Weights of a small image classifier: 5.96M parameters.
Rows from block 2 of a small image classifier, named by matrix and row number. Rows with one number belong to one channel. Each number is 128 + 24 x the weight over its row's rms, rounded and kept within 0 to 255. All counts start at 0. Numbers have three digits each.
After each channel's rows are labels from the 100 images, of 14848, where the channel reaches its highest value: "responds to" is what is common among them. Only what is clearly more common there than usual is listed. The data: reaction-diffusion patterns (Gray-Scott). In brackets: how many of the 100.
# convs1: 3x3 conv (model.blocks.2.convs.1.weight, 48x48x3x3, each kernel summed), inputs 0-47
# convs2: expand pointwise conv (model.blocks.2.convs.2.weight, 192x48x1x1, transposed), outputs 0-47

convs1.38:099102143132115111109181104114110110158171147128176160135121106124107096111117103114111099153133147122173141121174100151121163130144150127159147
convs2.38:108108135091118098127106118158144132110139151138147157142132125136134130109099104097115103129121146126087197127170188075130128122150107122131103
responds to: embossed (91); feed 0.018 kill 0.051 (33); feed 0.058 kill 0.065 (28); setting: feed 0.078 kill 0.061 (28)

convs1.46:147118137160139111152125130110132116138119116085170113130088140104132124160140110139157164119153090092124211125146141165136141123099145133137103
convs2.46:119114094114084087105111132129139107096153118134141120117142157106126120127142166144138103138121129096115141137146140099114129103158162102140123
responds to: embossed (71); feed 0.018 kill 0.051 (31)

convs1.26:127137121122179177122089167154148128107139089131145106120097115149114161123128146126128138115097152205111114145122122119095144163138101136125120
convs2.26:126129105095131159103137143166098153195109132088121161095103110157086153113119143107149158148129128125108103115140138138148121129105129099184144
responds to: feed 0.018 kill 0.051 (41); feed 0.014 kill 0.047 (30)

convs1.34:142132136133133127153193151133159159147098097112099082133135146159153121134165116132126102119131133150165052100122120105125121118130097138124118
convs2.34:135096177160154118109099113177142212155206119142117133120157093144127125113144161091133135142090168157117101114095173122144133119165097153126118
responds to: feed 0.018 kill 0.051 (37)

convs1.32:158116103118111094133144131162105126157112108116122091137116107138149109094159118129108093151159151169165074109123104109094134100115104086125114
convs2.32:137118164122150125145110113129182160105116093143095142194156123126117124086109127147121084160119139100132117125152101093129134107144108174121140
responds to: feed 0.078 kill 0.061 (33)

convs1.4:140152108125078180112123121142119131139120121118162126115109158127170079134147105124102086107174172126147114080115130154129125139129126149095108
convs2.4:127077189115146115119125143150097134131103127114123149109110157121123162145140176129124101141108150085138117122126148131136125164130117165139094
responds to: feed 0.014 kill 0.047 (50); feed 0.018 kill 0.051 (32)

convs1.35:141132112142118155162108119113134127176125168115206118144114095142080109103138126103106098125149149120125169140136133109093134124157112147151148
convs2.35:104167119142137125138107125140183089099129147136115140160182121175105104115120136101146154100130117119152092103114130108096117143133105138118116
responds to: embossed (82)

convs1.10:119135129112145186172168156121132132146126069102169092126076132125138150129149146141149093116112117101135122131140146122135106127150167129151159
convs2.10:089115147162134144158100153138089128118138139105127128085139154160111154082102119142136141123113141129086104109087126116131087145149159134155173
responds to: feed 0.018 kill 0.051 (49); feed 0.014 kill 0.047 (33)

convs1.20:145139101154105129127092162152144109096119117173060129137104126089080125126131127118062151126104141118140128115127111155118148120116158111123134
convs2.20:130146124160136127134101123092141130115116129130137141147117122175154139139055110155113085139174148143112132135125162132166107138136084106153114
responds to: embossed (75); feed 0.018 kill 0.051 (42); feed 0.078 kill 0.061 (29)

convs1.44:140105147101110164127094124129145140156166110113147122106146099116097101104151154153143120130151134105122187140160128138136135122135194164123167
convs2.44:114129098128142111119087107110116154138184119110117127137122158116137101121144118137134130104164120168150137150158112093136135166107104173099095
responds to: feed 0.018 kill 0.051 (46)

convs1.6:148129086111112151127122101127148148152133097133160110162050137110106133116137164131135093138144164160105094160084130104128124123141121119107143
convs2.6:090106124108105181059115131120084094127100088103144147107122105143112115152090129122112150124139141095104115092118093114123151131157153090121103
responds to: feed 0.018 kill 0.051 (60)